Weights of a small autoregressive pixel model: soap at rate 0.0027, 145000 training examples.
Rows from block 4 of a small autoregressive pixel model, named by matrix and row number. Rows with one number belong to one neuron. Each number is 128 + 32 x the weight over its row's rms, rounded and kept within 0 to 255. All counts start at 0. Numbers have three digits each. After the name is the row's rms in percent of the matrix's.
After each neuron's rows are labels from the 100 images, of 14976, where the neuron reaches its highest value: "strongest on" is what is common among them. Only what is clearly more common there than usual is listed. The data: rendered rooms with furniture.
# fc1: MLP up (model.blocks.4.mlp.fc1.weight, 1280x320), inputs 256-319
# fc2: MLP down (model.blocks.4.mlp.fc2.weight, 320x1280, transposed), outputs 256-319

fc1.674 096:128139104087212179134137088157151146134133101151092085183173136090123107157129196027133107122090109117186130120176103103158117106147123139121108116097040134131131151130154111140198157174162173
fc2.674 091:053141147158087120158121120091146136137151188166134146144109133166191154145178090104115123169157125167105190122112168171143125088109099138093173072182154084136114142108144102062152156166123102
strongest on: ladder

fc1.132 102:114193151100117118135167079139077120121122130121157117119161127127037174172077077140128091092122184109069181117091135159106167104111110108126174104083167164132120108122128159107079121149084119
fc2.132 108:118133155097148131188087128132138170083042158118094143108065199149183176107202078120097166162128137137147138118119098137116056061137115164182118123162089139077084152192095120114189126089149105
strongest on: floor: rings; floor: spiral

fc1.487 106:120090186126128149087117135118133158139185100118113159159126155166109092164121086117115114131153128108117101149159135116108089144160144095117109172094157134122165132091163145130101123116083133
fc2.487 106:128164119112117145090126136121178076116132132151132089151145091141157102080133198101165109133134140143142137091076135171125136103134123101151126113132175108104148111167113097139152143120188096
strongest on: ladder

fc1.695 105:114121118137104116102146136166082128112090152131098134121083133148134181187174103150114147092140144136120137090124113106088132156168137103149150132076122131197055200109098076190152153132187098
fc2.695 108:205173097132145160077091103067158199121174135116164174184153134156168133072139053134129095107155147091158016162200159153125131168104144184142113156124085104139183103044070099097140095169120116
strongest on: arch; table; largest object: arch; largest object: table

fc1.409 113:089135120087152134147104073160130090144178114131108113107153168143105077105152140063055159116148147146127096103184157099132112164172104069191139086102145144126123152064137111138139121182072100
fc2.409 109:111164138121120137134127123140147124112103167082111102097103137168141067122124159074106081145155114060120114137163129142117130155104155103225145118223121160134070143052113164112122093165147125
strongest on: count: four; table

fc1.551 096:156203107137128148156081136050140128076173042121134154091158165128139080129142153099136095111140145109073124255095051147132113159111150111122186099128126099191125171131152100126146092158117152
fc2.551 097:076052167091118121140154123145117166119117095137127157133121131088141225129139087082164091106162181152113118160125129133136136137124091174159083065160196131144122128176131155104152158171149160
strongest on: chair

fc1.137 102:072082164099156126121098142188172118131153108135102143132089191144096143121119138111116200164112067184130143152164152130163103134152163126113070107183117114179139114151029164106145103115184151
fc2.137 105:133132101101110160148095106099112110141117219097206154116081145146135171097166118150150173115122236067110150118073146143156067149147081134109141101129095156094138161159101095118114129130100114
strongest on: floor: striped

fc1.86 096:146132161059168219158147110091112087158164094118069126098164131114121143122140120094130079077164153126106115136110156144131151105108114072114099076132128154113087079227146170158088174119100177
fc2.86 096:110135115144170098115076128128085101170088134196148144167083140096167183073156155191118092166145118085132134149141169102110131099140129114099140148188120140139147131138161116148135125155136173
strongest on: umbrella; largest object: umbrella

fc1.572 096:153097134157121111105083192147080074129128137169161145131131134137119198114130096148048097172142100153123106196133159089119154134122121104148134160150109164144074098136150199115146140152138145
fc2.572 094:111129103199132095128120178121117085141157120102126175146098151085055083107194152161132131137142153168117143120072118137142128147125098206164086104138144121078187141159142092091126160160160149
strongest on: blue walls; sofa

fc1.274 111:082092116162187090146093106157061089109152205091191193127196150110125148111056146101136140110099143128111147188131116092128165123146143089148127110165137110130192154134152187162088154094198087
fc2.274 112:149147100177126174077169141087172102084144163090151121067160134097148144118128118178125090095125068149134150133109103075067096153081083114157168173119092070104161079137162169101178075213162149
strongest on: arch; largest object: arch

fc1.438 097:195085142092093153101147104131133120169091191153147133181071166131104128146111170122101143100139151162106163149133193152166102070121180093163085102098110152166146094102203088137168129152125093
fc2.438 092:119178134147106165139080120167122174107148152154080111088117079131158160138151162142146137183122115161157094103145193159074109129143134137131141128182145107090099140163110133140090096141106109
strongest on: blue walls

fc1.124 103:128158119084128168150099110146120150142147088190110123165110091179102076111112088083104111143230115146093096140200143133108111145112167151133130149142194159112170112107111123091124129094080106
fc2.124 103:117128194110115109068168111209139237117104106133122150160105120115115184097131167108115126155068145117153091184102117138107093125135141077149067139126135065166099108131100062195193104155103111
strongest on: pink walls

fc1.517 111:229066119123115128121170093147164128175127140119114151085126091088186169113111118079070093131134128149084113081089140189151140132161195124154138090096103117153116179097090104130131156090161084
fc2.517 097:132082114125181151149066115085179169040154120090109142073092132157088150192093139138114137117107149123122081171157141106089132169113119177108141080152144120096096123163128164133073180160121138
strongest on: white walls

fc1.542 093:108147133178080107110144130094126107074076120130098054158097130159134127114086089091163127144084136111114070110147087177092135115077188133114142135113143142146115131153191112164148084115121087
fc2.542 096:090157104128143116131090156175119105114097173095136107146140167155144129145098146231149146044186154151124164112182066170129108147162086128150078176060210127102096195135077124160142145071101136
strongest on: blue walls

fc1.491 107:144100118111114143116094117136103108122108119131145106101072152092133134139138173127106131086096153187116166143125101106127089061154109158118141135139128164169099111138136102088124070141186168
fc2.491 106:139162142094166143082101097141115126114166051107178079120118103135117156157157118150092155131133139173093132114142092149136147108153105137097069100105083127079178140133206040121115148142153093
strongest on: trophy; largest object: trophy

fc1.663 117:119064074077110133142099088142107118130160135159157176091082152135085146184174122140101150125166140127094146158162102140138155106151189100082107112104202171110114113129081110160090164110073187
fc2.663 117:161101082097082126153129092106134121159142087163117117142162109166093071138105083153116109123076112100122141092103095165155106151164114137059165125179130150127148081092092090090123120082092135
strongest on: trophy; arch; largest object: trophy

fc1.367 098:138147120097132118124180113114109078065132145092174175099092102158103116177132124082129129091148117142136172136128207131155164129110143126137035091164139122156099130081060084153075157089097091
fc2.367 104:115117093118147157128151081126091153138142105141126140050087148124167105073106098144143091156100101081130120153055093153126119114106142175118140123159164101129086178166131141152111114130151109
strongest on: floor: striped

fc1.435 101:134134142138098118070220095162094128049166095142104116177042142102124051085127115142151165085160113080095115109143110118125131136099152168181038128142105129069127135096099127133101165162091100
fc2.435 103:110111159111145132108042096140080125084108129146148126156084115109136185146200157159110157116167138117135121115164110140142077160141102145168092108107169084063062112151083147152096096023121149
strongest on: black walls

fc1.338 085:165147079094083184129120141112146107135153156159121071121151115090143186144128159129166070160092136062197082153083200055110136074081082123094080129122158138167108167094131185143168132047088141
fc2.338 080:163153097133115187154092088156119099150092160214110108084124136104149204130143065173156147161144158116088140124112170078104149119187121146075145073142116169171073155087158147154130142067109124
strongest on: pink walls

fc1.571 107:128105133124106105128153130163224142101037169124204135138139134172158066153077096114121132124120087162138126126119166120128135105112138104103078092134109145122207104103142176125129131129106126
fc2.571 099:078076197177069193134107115118159155167113139148108152125067084174108162161142181131136130117128079144107155140119142158108114129156113116141176134116143132139127140085110089161103087142154114
strongest on: purple walls

fc1.541 082:129107149097126128091143121111088112163139104076161105098183125117156116131155117135057120134076095157128096169124109089108151103110130120138175111141123089077112167132191123076096111122149113
fc2.541 082:122109173159106155170107125177129152136085094177132164125074173175192133123072120097138138169111139132136157144157151214049119105121156116111171076161152105129154134126146174143072126124149073
strongest on: trophy

fc1.738 098:115145111176050110081176136187119085102113087122148152144041170080190100102116094122135113069172119069154138195088107119108080092119085174137100138148086063075097093096130137144096143124141110
fc2.738 101:087146136164104133064125112160098172093069166090174150101095042085126136127166156134116124083102072108117152126156136131119088129145130120184073150108145117130050115103103144096102047078099118
strongest on: black walls

fc1.384 095:154115138143142114191121130175129129176163166128110058156143055131182077126131077113120158152064188181128076162159146092118134083177111125165111115117054128119090081101163120153135160125139081
fc2.384 089:111091121104120169139130125125134172083090152113062137164146152123148124092140141126084137116079179140135171153147053075135124110177098156121128113148145129161095153082119138120128119117136146
strongest on: trophy

fc1.180 101:112120097083174087102146126112098151087113097020110135163110112090126120145137119160154137117064103182104131098165095126059112136074135093142110148141168165169178142099140139106104106121151112
fc2.180 101:094198118085108164183114115145096124137145126085157093121067167118119087127120121068144161133110125093139142129132073221114141166156192102128088127159059157075166149204110117199183127130185091
strongest on: white walls

fc1.641 094:161169170103084065112076149150079065130143105179104086099107169129125164098110097161114091126141164110118119096123103141085133133147072140055154187149164150088090100199151137114185145120110088
fc2.641 088:047106106178161157142128155103107088126163104158167088146067104124098113167154098128099148121128123169120063139126122151112149140143185115167165162146095154077100146123171099175117147139173122
strongest on: blue walls

fc1.64 113:114166203150150195180111109122158138143157120117118128130083135124126100074160173153135121156156115101184087103094109125113132157185135103088157139134158063133173077141134105130116201124159168
fc2.64 110:197151118141116105134170170155118117142124107121105080201173133174118077212169118123086140130089160123128160123115168177097111076155174127189170156077078156101132136124165156112210101095101045
strongest on: floor: triangles

fc1.146 107:136112121148068139112177141101167138097109102107112130122107120143147166129112141134155088177107167150079119122184156110118175194158116146123179023124102122171166062137119088146120126131119126
fc2.146 108:144110150161118128156170128183102112112108081121131155097120060128111137120098107193180073119117182132057137054131119098176135146162160107093186126122101103128131070127118162144088148127180074
strongest on: floor: triangles

fc1.759 100:131134128095116101136150126091156139138172120171131061130189093152131102076114178156102147157139125144103086120089138146086157166139148139122127184148155084138147131095172118150130103111130054
fc2.759 108:133084127121124102091051101146136055142134118075088125137093097115128111133135149159123131098138103122122132130118097182155161191095232173084116137178114081158146137161050146114170094152112102
strongest on: black walls

fc1.752 098:132110098122081135091090207134121153062149149118131095078092104170160129087114147102201090150131178147119151108109068057151103118112088155164155082079040155153170128147142135143128135064151137
fc2.752 095:154133103091147111144084192120065092115086104168156128126150159091156169108160173171117159164173146202082185145056089119173071085121167117100069063120149106114089118145047154125118139194150172
strongest on: trophy; largest object: trophy

fc1.5 111:142133199109100139092075196110091151079180099142111124069152170106110108100169136149112115126144122188143093119114116124170125116123132170153089118136113123160108131106125141077172105110141105
fc2.5 117:171126143111091112168101125090080138122102086093149099142168096108185142146161168139077132120104169127072152091162123143132201168154136127115048115200145127132123136148188133115122141158143146
strongest on: trophy; largest object: trophy

fc1.332 103:154164078171131125144159140103163117181094127145105171128111148136104161098111166142176109075139165171122139199184136112178139135145134120139128106092163120106088146166124120164129104157152144
fc2.332 093:095108212145140116130117138092185136116167161112139190065083193177142130163143147174121108124082102086097157128132135143104112168154179128096167161194098207096191160165141138124140161067167137
strongest on: lamp; largest object: lamp

fc1.535 100:145144117154138131124147067147087167133181135175129084155127160146155169155104096188113145168091096165235121159167173114084107165106116125118134135147097081136118162137124140134150106129141138
fc2.535 099:143179091091108102102097103116118093147085123106184153116091130109155149091085181148124099103134145109129136144095133099102072134123142159143134104057107118132099149122089091115117072116091127
strongest on: floor: rays

fc1.701 091:125129199197114143169138174176090161111177196143110143098098081130160075166083132168060103124081189127094122122074113131121131123161124158123124197175179123154139069136134158162158113145134091
fc2.701 083:094130150177155216112114100172098177109062158143098105149092087150136141156094069117098117129107145153105192113060087112164114136142136136123080115175127145157110134095077112182131160115073127
strongest on: black walls

fc1.276 104:143129163135129141109199150096057051072130127102115183112124142139162095167130119134146125116102104144150151120172092100127187088117112121140130132110162168128086165105103121151087100111150139
fc2.276 116:138117133141069129103076103140123166057130179103146126108133143115167094114142132114148152150082141152092163146119117061171096132116101166059126083119143139131125084092124102122167099126107132
strongest on: arch; largest object: arch

fc1.171 100:154138119151175116118105182108166131092150062184144069102076073198088127093179168165120098118084124140143160091128128078065160132124146124092124186117165144124109148119123108112120169169051175
fc2.171 096:102126091113056121152161166146108157098157115116086097092135122131148121126099130131151210108075094139088117115097090174110119135144128125074118147156148155168183156194114118162105095136143147
strongest on: floor: rays

fc1.433 108:133079153125174124081149167106103101059176131127114138155187131099104111140076117081158100110136123092122132188143136111088104087114093112149116193074181093096115139098104128143103113098132161
fc2.433 100:146097162129180088074099177112113088100108116069144202138126109157099178112095126105144094121109162116138098161142089102167092115153123113099088103157122091190093161118127110113117098191197139
strongest on: chair

fc1.10 096:108173164146113090196132063123056128096144121098084098086151123086103122133116158128106166098142109121162122109125169171090146082163136183135129157102074101099149107152124109098166109102098110
fc2.10 087:100153102127173147137147137123098118146067166076109141097114092184115104119150140119095202173149135131118152134172134181094131116127142146127132089104059105135117149122148129118121102132073122
strongest on: pink walls

fc1.387 079:189122186141099078106090153086079164066121167095119095154109106105212066154148122175148149153109146123133072123083137145087141131128098156193086181131093108111164081126150142136039170086123126
fc2.387 082:158123139148080160165112151197092109111091097136135126115086111222162118144125052157067078190120103174088129156156147178095088108187128151180152155160111146173133110117134136160079122164121158
strongest on: white walls

fc1.219 090:091162145102090168113147124134080099127122144137082074046151150114152199065072104125138116179099116094127103118115118109136142110156149124114147112143105072149132163116119141075122174093151093
fc2.219 092:084145092138127040122128129155100180143128110097152113111130079136096069166132140126162129127151153131121146119104180161144095136130121086122152108071137102142070167102092217102115129089127108
strongest on: blue walls

fc1.684 079:154191107176087137119160154149137163111199132118164107097111104114124161130093105126105156171104120138180152175109123156071120105144185103087131171180100120115097052121075179149054139120129133
fc2.684 084:104120097108101157078183086207125168122119149132187123128132114180072132162128100138113102171203156130171144115149157145139115162181167153150135085093106112150123098163178108123092124139136108
strongest on: purple walls

fc1.636 100:165118075144105226040145118142118153094185171133216135156142128097136199148115115173150082119086119100123131176130110116104132188160147097088111129170152157131126108139089198132129135103141087
fc2.636 092:173149120123131205049120068141117137103114127197168153126137131124124171142159074155142138178130125143114204151142107096121123149165128099147138094145147140167121099114149169160157152079146119
strongest on: purple walls

fc1.126 098:148164136112136147134137091141117101134142160127134152157079165119154103122122154147177110140070165141126120083168166145095182148159180116138120176123114136127120115075148098136145167159166171
fc2.126 098:125145191210157106155103063110147108100170104138143131164139163101122137099133110137084089147097116123140135127140157094131099097097086151117091103133171019104211143120099155126145140146092103
strongest on: white walls

fc1.614 104:115125109137148115187108128134162184144205135122102124163143141138144145122120132122184146114152137136092091152194115084113124120163121130100141135165137133173188144099201148120176125175111112
fc2.614 098:120089124166168092149180145097135125136104149111123171081087079157146115084086080122104178164150091142113070087099124140162162102126133131160097120187107132113116121126078187105113171120135095
strongest on: ladder

fc1.615 110:086081169098095121142118144180126108096157114113146105171103182060101139142134143101151112159165083138041065122108071046157135133091171123121123117146090154186095077139132141071110151100110130
fc2.615 117:101154129126172083099132183098148080165113198090151148104085121179085148108091132128133112074162135131072173143118136126165139120104052155166101158140119116067112198179087128089127144158146124
strongest on: floor: triangles

fc1.478 090:128164104086147115121172142157122141152147091169154131079121101093128136159121131139158131174157110139202149128090115145069075167126083082113125193085143144111111105142098150127144152107073107
fc2.478 087:177176150120105157120179105207167112129130141074107121142040134141119193180078162144090127121089143134149153137067144179080058107158160101094144106172134111095114116120088171151170114129108158
strongest on: purple walls; blue walls

fc1.419 097:097200123114158126091052084088149172108102105136131113100091113144155112172136092108137117059132121202099125061079117153115140165134154203090116195146158160124098125139140121130129166107114104
fc2.419 104:106126123159095123129121118174110099149140173068139107128112105078113144100115199129182141134091100141146149104143164143123103129090086120145135091168063143189093139054123155177156091148189143
strongest on: white walls

fc1.178 090:175175141159136104132152120086076139110117142168089081168117114172150166126103088100119129123170108116142114134140117145177147169106097082088148132147139138139093093124087148136142093154156167
fc2.178 087:161143198174094150084099122142119172076165098150114108150096131115132173083128104122093200069095163100136165186103083161103144168081131136178110124124128125091133071124073129144138110137167112
strongest on: purple walls

fc1.249 097:120085116178205108150086054103150124207149108107167171154109140087114166070145114115084149174077157156208114100102120172125122071042121176119076126149099128090115082108067142129093131121135128
fc2.249 104:112175114105155118194152143203121121152119156136087112114154093165096115123100078145168058114092112076115074117137192137118061171188075141151121098163135149151083117132063157112131092094147102
strongest on: count: four; green walls

fc1.262 108:153164160156131131177131162126159094093124060149132101086177117137147137140095175125126085101152128095130098127146124155033133150130061145128158152132082093116181149144194145128151160053154130
fc2.262 103:097132143167174065144129118136173150170151133141134130184109103084147083148162126117145123069092065151096127157110094120092178085091210139118123124081143155142077151151089143162195124156107127
strongest on: floor: triangles

fc1.97 107:151137078173126108113129133091036142142155122077121123172118135124112159075076122098149138171102137130105145173124202125155151140137150131097148103128122087108185065086075104198134142163090121
fc2.97 113:212114166106152038120106180183104163164113121050127149121107111152154116081166201161159118170092125103121093141084101149076156146108220122138156064136144138086070077152123186124162169160173130
strongest on: floor: rings; floor: spiral

fc1.199 105:130116105120142074188185125130145115165115114182181136135083105115173085174157125143097173128107149181118146104170106081119145082136084114152212114070160179186122123091109171083122149220140113
fc2.199 109:155170084133133137112125179098147189126126147157155113154163093069148115079177073109112052131169130014163067145115150153151119129105156169128089136164139093132068142148107119207163061120161080
strongest on: ladder

fc1.110 110:113129153095142086123128160094147143106139130160099127179145102106184136145101118147116105160117131145166128108059200128128207105095169134108145072151152116119111117146145158182079207124141124
fc2.110 111:153162167126154084082133085138158123180128094100116136086116078128054094174077140165157159123082081165063105157161096155087124097080188105172104134218106164129197143116084122165127127141172125
strongest on: floor: rings; floor: triangles

fc1.81 083:074104133117122126226160153107123108083177163094110110118131086108097098121127141126065144074174127136109115106184120187135092103167125195119137133141101133121151091125175155093078160146109096
fc2.81 082:123112154181129149141122180158084153144022137123122082131129105183137117141060153105046136124179133128110168113148140164129102112138138143152119084140151136198146137084114091165092112134066119
strongest on: black walls

fc1.87 095:135143104103098139127169134118106111157137140141120146158069119047132080131102095152156136169227123099134124106107119168157121171095158142212093103165129114133157143094087159136166144105172091
fc2.87 101:183072131120119087127133126142153125116154122140075157111057088084141121157123152147110159139118127061096126181080131136090060165098174160068164119110154107124058155139108148131132062093073111
strongest on: window; black walls

fc1.218 087:139182168088138126123097169118086129168136211106145134130115120119164114081158150076113176148159124086192025152127150123064124111080117123164116067170122179127126092099092129079118130163119103
fc2.218 090:157135106187153139093128122159081101168159085160116096172118126154147107125088125185156141123126128177076175069150095169138117082139156136147105188097152106233122177098116143112112065147193057
strongest on: floor: triangles

fc1.444 101:161097055114197129143095072126205102096135106123166103147100116116153130144151130187138148146151144174119142199114101104135123212124127131126113136109125122107086121179081143150166114111187141
fc2.444 098:134144141106083056096083136074170118169106065109127147077081135147132080137124155176155106140100085136183150139073136173138163138151191092126157134119156157136161145150145142128089072105181180
strongest on: window; yellow walls

fc1.142 122:107117171128114116109182122142161060131124194156156097109111143129092157140144196160103146155133068146076164076094073140167165119125029175166116191138142130164080114118124121144122144131153153
fc2.142 124:193149130123179113148208170130136102135116168126195151081114171137156180137105126158103107079090090105166128154075062137099109138121057098127134156195125135192122134109109124085127103109101157
strongest on: chair; count: four; ladder

fc1.336 092:125185099090166106157199090138136083156137077146157125119116165097128150186102085081153106077142162053163171115094140165143126150151091114117147072154112106134167150181115136179147174125103134
fc2.336 096:129135132089111131146095162084114135138126120170153145118101071132086137071105167157197136118092119105172217115155171116095165088126132128108114125149065136147129112129134114144124117196104060
strongest on: window; black walls

fc1.390 104:111143064160121127119163118119105151145085134113121153105097109086114171145148094108102123109153137151081133067120109166140133173160066141151147131169131194191139121124103162121095126125151150
fc2.390 105:106131093110125115124181189145067101092112147112162152140201130139134151185108165142078090102110097073144154129134086150125128151130125081166088172147157161115122186110114190094172099201192110
strongest on: arch; ladder; largest object: arch

fc1.190 113:142078123125045104122159107132144137091098133118153047120142103122147142126100067094156112091141101090151116142134067144126141134148134143104135119175103101144128130081096168126125167069126162
fc2.190 106:196139121165157105172067133131112155098134153103078166147166019105076142102170146071114203155178143116166133111127121065125097177144133140137117073131146123097098151049094121168146097093166149
strongest on: floor: rays

fc1.247 118:110130139100146087127086147207126140086113130118209124065131164135147142120133130147113148124119168155128144145151122136106217151099118163150182118176095119163111090187138143105123128137198155
fc2.247 117:152156127123139109090117138154151080137134194166137106132136105098127153153136163131144070118101118172156147128085077111128141096082111106067071162109093087125105121058104167147104169150164155
strongest on: arch; largest object: arch

fc1.651 091:147090150104169080166110154172082115094144139134164157107140153120090162118125115123123147124051169119114120118131129119086157040110118057228100185137156117114134159115137133113144111152139118
fc2.651 091:085149161162144127132098073159133144169224079110104083169111131134124195144146107133137142120128144054077096136136179117107142174139132088063119119133080103195176168231172151127135134153101084
strongest on: white walls

fc1.441 097:200149135177124138156166098110122103077130135162091096088143125079172173148161122160158089106171068140093143094069112178138092083152142103100111110102090121141135105148118081198093104158064115
fc2.441 104:102138143065152134098112094157166104110121106124197175139087091094095138128099131128129138130116079100110038104160087156105058132116173101147122094129046138145189149155092135138129130149172114
strongest on: floor: rings; floor: spiral

fc1.595 103:103093171110085116109121097143092115115072114115102129132186099115154181108113138167076117082121096124092027086135148155119066151130043107135133170136168120166081109161128151128125077102131145
fc2.595 101:083169109108108176118077131086162098148159120185118127114079075171158104102169093181167152208098129180098137132117141155117162110115157101089120151096152105113175181116156120150112167172068076
strongest on: floor: rings

fc1.318 100:100138086106114109147130173098135156077179067106094058173168090136078081136092090177107077119141139103171118125159082102094098096094098095105156153142174099198121072149167189138176121136103150
fc2.318 092:135145087118079095126189155106109149114131085120096093127160114144096127110132126134145143135126165106128129138133095139118093118160096123170101178115115090192110144130068155125153097117121107
strongest on: pink walls

fc1.475 108:103081136109168114120108137111125070133056136118140100098138127218163117108105078137097092109149160181125090105094106161095114098088066133105162181144086106134128118212157181114168111127050066
fc2.475 102:092148132205158075101153100139099116122133162126163145156143121125101107115162127147161152102160127148144197158089111108137116134059026084097105129129159151060146099103158135125111145080150147
strongest on: floor: rings

fc1.637 110:174109088061151190126106123111109146153189137098158129145190096110104136148128146103172171113172147144131145108081185122187078187140172213116107058157165136080223135098158153172169167125123070
fc2.637 103:057129113181115106068110052146113098142076158176134108178105168147109098148198121124061079201077174107136065137134103143115202087133169077131134190116106109137105160107109129086117118112074171
strongest on: floor: striped

fc1.380 099:174148134157154107110087118118181133117157208144100122150051127128166150106173158169133132132145106134123103118103100120132099126125132089158108130180185144091176079141088145184141178086137094
fc2.380 104:154137151104128148173145111158093157126090140121108158128075083100122142140116122122106098106147079101103142062129162067106136179144098095110116147092174103137100123123093110129153054130098077
strongest on: floor: striped

fc1.588 085:138108139099140122145130083149090180131145136180136090153108110152146086117154035126114161112129152112130132172114154063179153107133074146135144139169138051136124075153133090187138137137115185
fc2.588 094:037120136160092129136114143190103104131161103128088145154153054110201100127126104155139084174127158155129136151071116126172129103148096211094080134183122152182117110099091097131146132159198134
strongest on: pink walls

fc1.168 106:165138054183077122066121162121149168096099104204136131166100112165085103118140134049167111177168125150132071176128111141153102146089086136149125069118114088164125118132107111058108100142167124
fc2.168 108:158134082137149184168183131132127156201155173103158084063135186228115123115157160162080173144151142174127160187116077138099083103173111180152055150193119125109122147107124153096150107075128112
strongest on: floor: triangles

fc1.99 107:103149108090128118154156129128110104164139204069203164149084145159131156194127123099121106105128197094091205131163108070198070153146106121195140139183140107133138099125178095087165098128100080
fc2.99 102:075118110174113153119120069124174203159070116162070114076119130071150157155102145150087137140086142090135116127107075127141112080081122174134127138138161091111129106135105147141094125120116159
strongest on: count: four

fc1.122 101:103131124108061135116095129077114091147127093133072124139085151071110137143163176133106181173123104071149127125114116127074084163166146086169109048060107111149143187088152117156080121132164122
fc2.122 106:112140117065149115105116140112134151137146138152112143112132120118166132133141227157103029154128072092120150142124164116143151181125138093112164194122111197081098140122169150116083137110143154
strongest on: umbrella; largest object: umbrella

fc1.240 101:172154123136082091108148122171114153062157139156126104102184093165121115082092103117113144095155173145153164119111125068080124098122129139177065148114205128153102084081096083146171102097154157
fc2.240 107:166136128170174152085126139155103099102119101154157187119117150125086094191176112109191089125111129137144194094163107142126141178186095120136147053107116184119124100085193110084094139105131141
strongest on: trophy; largest object: trophy

fc1.554 110:132099115085197131121175122113088109096102056156116102143107177085174168145096136132138105110138123142177175121129114078144082123139124133140106148147139176141116074140087092134137132180133137
fc2.554 106:094080102139160117096132138143120132142109132133095184139148095128092151147129133134082136067099172091162122098094120150116135123108162131186189160108095147087064143118080119113165162168128078
strongest on: floor: striped

fc1.365 105:078110112165075157144166110099102109132144056104175107097136146081102130174193120164119104119118170193156192150165173066110118089099110149133120160136066163152147130145203154116124130186120105
fc2.365 099:111145135135233117125102103130148113178142141095095160109083075143106131043093104144116131088127146091144142179119131146120165149129111140129097118114122098114114129141119181119126127093108148
strongest on: floor: striped

fc1.470 101:150078112117082118109095097140158131115127168129104083130182111152159123086135143100108128135169158119116141182122091106110147108054105093119110124124099110130142115114162118111176039118128121
fc2.470 099:087113107121175152136143134140079099098168173105114184149077088068081133131157118110134160110096111133104119157129126159139117113144156080165156114133139105165199092101129110080096120184141170
strongest on: lamp; largest object: lamp

fc1.693 101:159127167147154165133138109120194141103111126134127117119146153095124128174076050124086144145131135186080149117149113104077127144101149088112093110126142096117142105133149173088143136112133177
fc2.693 097:077095163169055094166174084169120101150140143175167117103121068159104122058092096146111143102065100092180115143107129175113130128128108192123162099144122141168135162140134138142077099169112093
strongest on: window; red walls; orange walls